Weights of a small class-conditioned image diffusion model: 32-pixel images, arch unet.
Rows from block 5 of a small class-conditioned image diffusion model, named by matrix and row number. Rows with one number belong to one channel. Each number is 128 + 32 x the weight over its row's rms, rounded and kept within 0 to 255. All counts start at 0. Numbers have three digits each.
After each channel's rows are labels from the 100 images, of 14976 (inputs lightly noised), where the channel reaches its highest value: "patch colour" is the nearest of a few named colours to the mean colour under the peak; "strongest on" is what is common among them. Only what is clearly more common there than usual is listed. The data: made-up road signs on poles. In brackets: how many of the 100.
# convs0: first 3x3 conv (model.mid.2.convs.0.weight, 144x144x3x3, standardized in use, each kernel summed), inputs 72-143
# convs1: second 3x3 conv (model.mid.2.convs.1.weight, 144x144x3x3, standardized in use, transposed, each kernel summed), outputs 72-143

convs0.81:136127185109125096089165151105106086077140075217111138154170121170172097076089152140104214184112159177117126091087119158172105132121133099111083100129144179127161119100165120142180054139143124139163142159147122135104
convs1.81:177128083093064096127077126112117125172128085099170161094134139133126188148134141104115127199118150073112149193140123113134087135145055140128111138107160109078173165062126138144156150161103125148144178140111095162159
patch colour: black (45)
strongest on: star (44); grey face (25)

convs0.12:135162217212124140120144101196088120137115108160085158114129133136132164075130078143129156137153108099158142179122126094124212191197122138134172145124122133113118173089089027132113115124122105096080093122140120135153
convs1.12:099097156222145164094123114131103152121156102115119113116129125121128100113146105120152142117133108175106201108115116169151113146162162154125133132124121118117126181119167131119131133137112131145136120150111141132171
patch colour: white (46); pink (25)
strongest on: black face (57)

convs0.56:132069143147091139148123144081076154106108159159153102053166120133097150119115108145086116134131141037149139111161106178172150126133062123154136150175119092104157118074189116118098130120078101153230140125113116113167
convs1.56:156130134185067143148120104122087132143145100166121109119165127096131210168160193132125141088155081149088116196138065089114165012145160133100097152123123125153185155066087074129115119121141112115176136125110087107126
patch colour: black (29)
strongest on: heart (50); black face (27)

convs0.66:187146176117181145148136130126074114108092098090160105118097105068093121147102142126144061111159117139110133122150082147178102136169124114072118119101110147130067178108103118149168151164085135196149166129176113133143
convs1.66:171096160079099126102117235123101137128130143149121140128114171108157080120124142134176113168145140078120066147148112117140100158213159163112179123127143136084133190073158176120135085129111143150085139156072091159127
patch colour: grey (62)
strongest on: white face (98); triangle sign (55)

convs0.72:149166098129127096156088129193115099140138169122170172158140138054155059086133196127140137120133116104171134107105128177155084145157145082047105082183129203119145095099186129154164040147076129107171102149151157133126
convs1.72:186116129081138082132135147080107144096115130193158153100130179123172152122106115175107140150126137149078135151125056082186158114070097181100132146102180117101148055079135222132112089105100157195127130104131126179157
patch colour: black (53)
strongest on: cross (41); star (27)

convs0.101:158144199182120137122088131108133139139133082144076137073129117133160118059194132094155177112156144074112083113121071116157134115184170150105146141107178136101102221114153178131128131122103157103091145134208117113169
convs1.101:137141146184096143155137074120138134133132128116155117142127145113175135115128137171147117134131109108124127189121150106106148125233074118128126117112113148091128189104145097123137120118159121123121160143093118164094
patch colour: pink (39)
strongest on: white face (72); triangle sign (60)

convs0.13:170141186125144144138208133211143145178137147101115149121099134156087140059123161098073062185131114078114176142123103109096186229114130099133148078123064128121174140164126130109142109119159140168109152111114156183137
convs1.13:089121136199082109176147124143144130116155129158089127101186140116118118044127173166099138165153105152138182109145160123173118111182134111123138143084120125149098207062132088201131143142116150125100108149125139156131
patch colour: pink (26)
strongest on: triangle sign (46); white face (38)

convs0.23:057128143173075147120052153014114115121064063101155170124113131108171105063191118132126145105089085071089098172164135168166146126165160199160125110145163112141164180146130084127127128100135079090121130136137113135135
convs1.23:104075160204118144134113151116098158109153114134149141096124137164113104104139096161134143125115106147102159152123107151135132142162111125098143140125118139116145199121113132120098107141128126089124128154121145143132
patch colour: pink (32)
strongest on: black face (28)

convs0.30:155128150042113127134159063100122129130108124174157150121156137123095151089098115117100175113152129203125134174095094156070170160110116175103117104150154105147114103139096053124083096097150132170127088145133078143169
convs1.30:147151119179044158124084124135190108113120141139108096162104140129171059026122094100111123106171131119167204115139142116197118139122148129134150141146152153065139188136144138137130129145105134120112143151071149140109
patch colour: black (35)
strongest on: square sign (93); white face (27); red face (27)

convs0.49:187117109042056174130165121127139184049134160167122158103137140113123143096115115142134116197147150128128142131123160129137168151076129132109095140165147118153144148089140080147139129147155120155123164182173144182111
convs1.49:155185093074080148149106104135181140177088088146142144149185130073149130133077108146162157115118156121187164116123073116062115123117153150166157122150163089154070167131049143113125097168130098130148069088126149109123
patch colour: black (29)
strongest on: heart (70); grey face (25)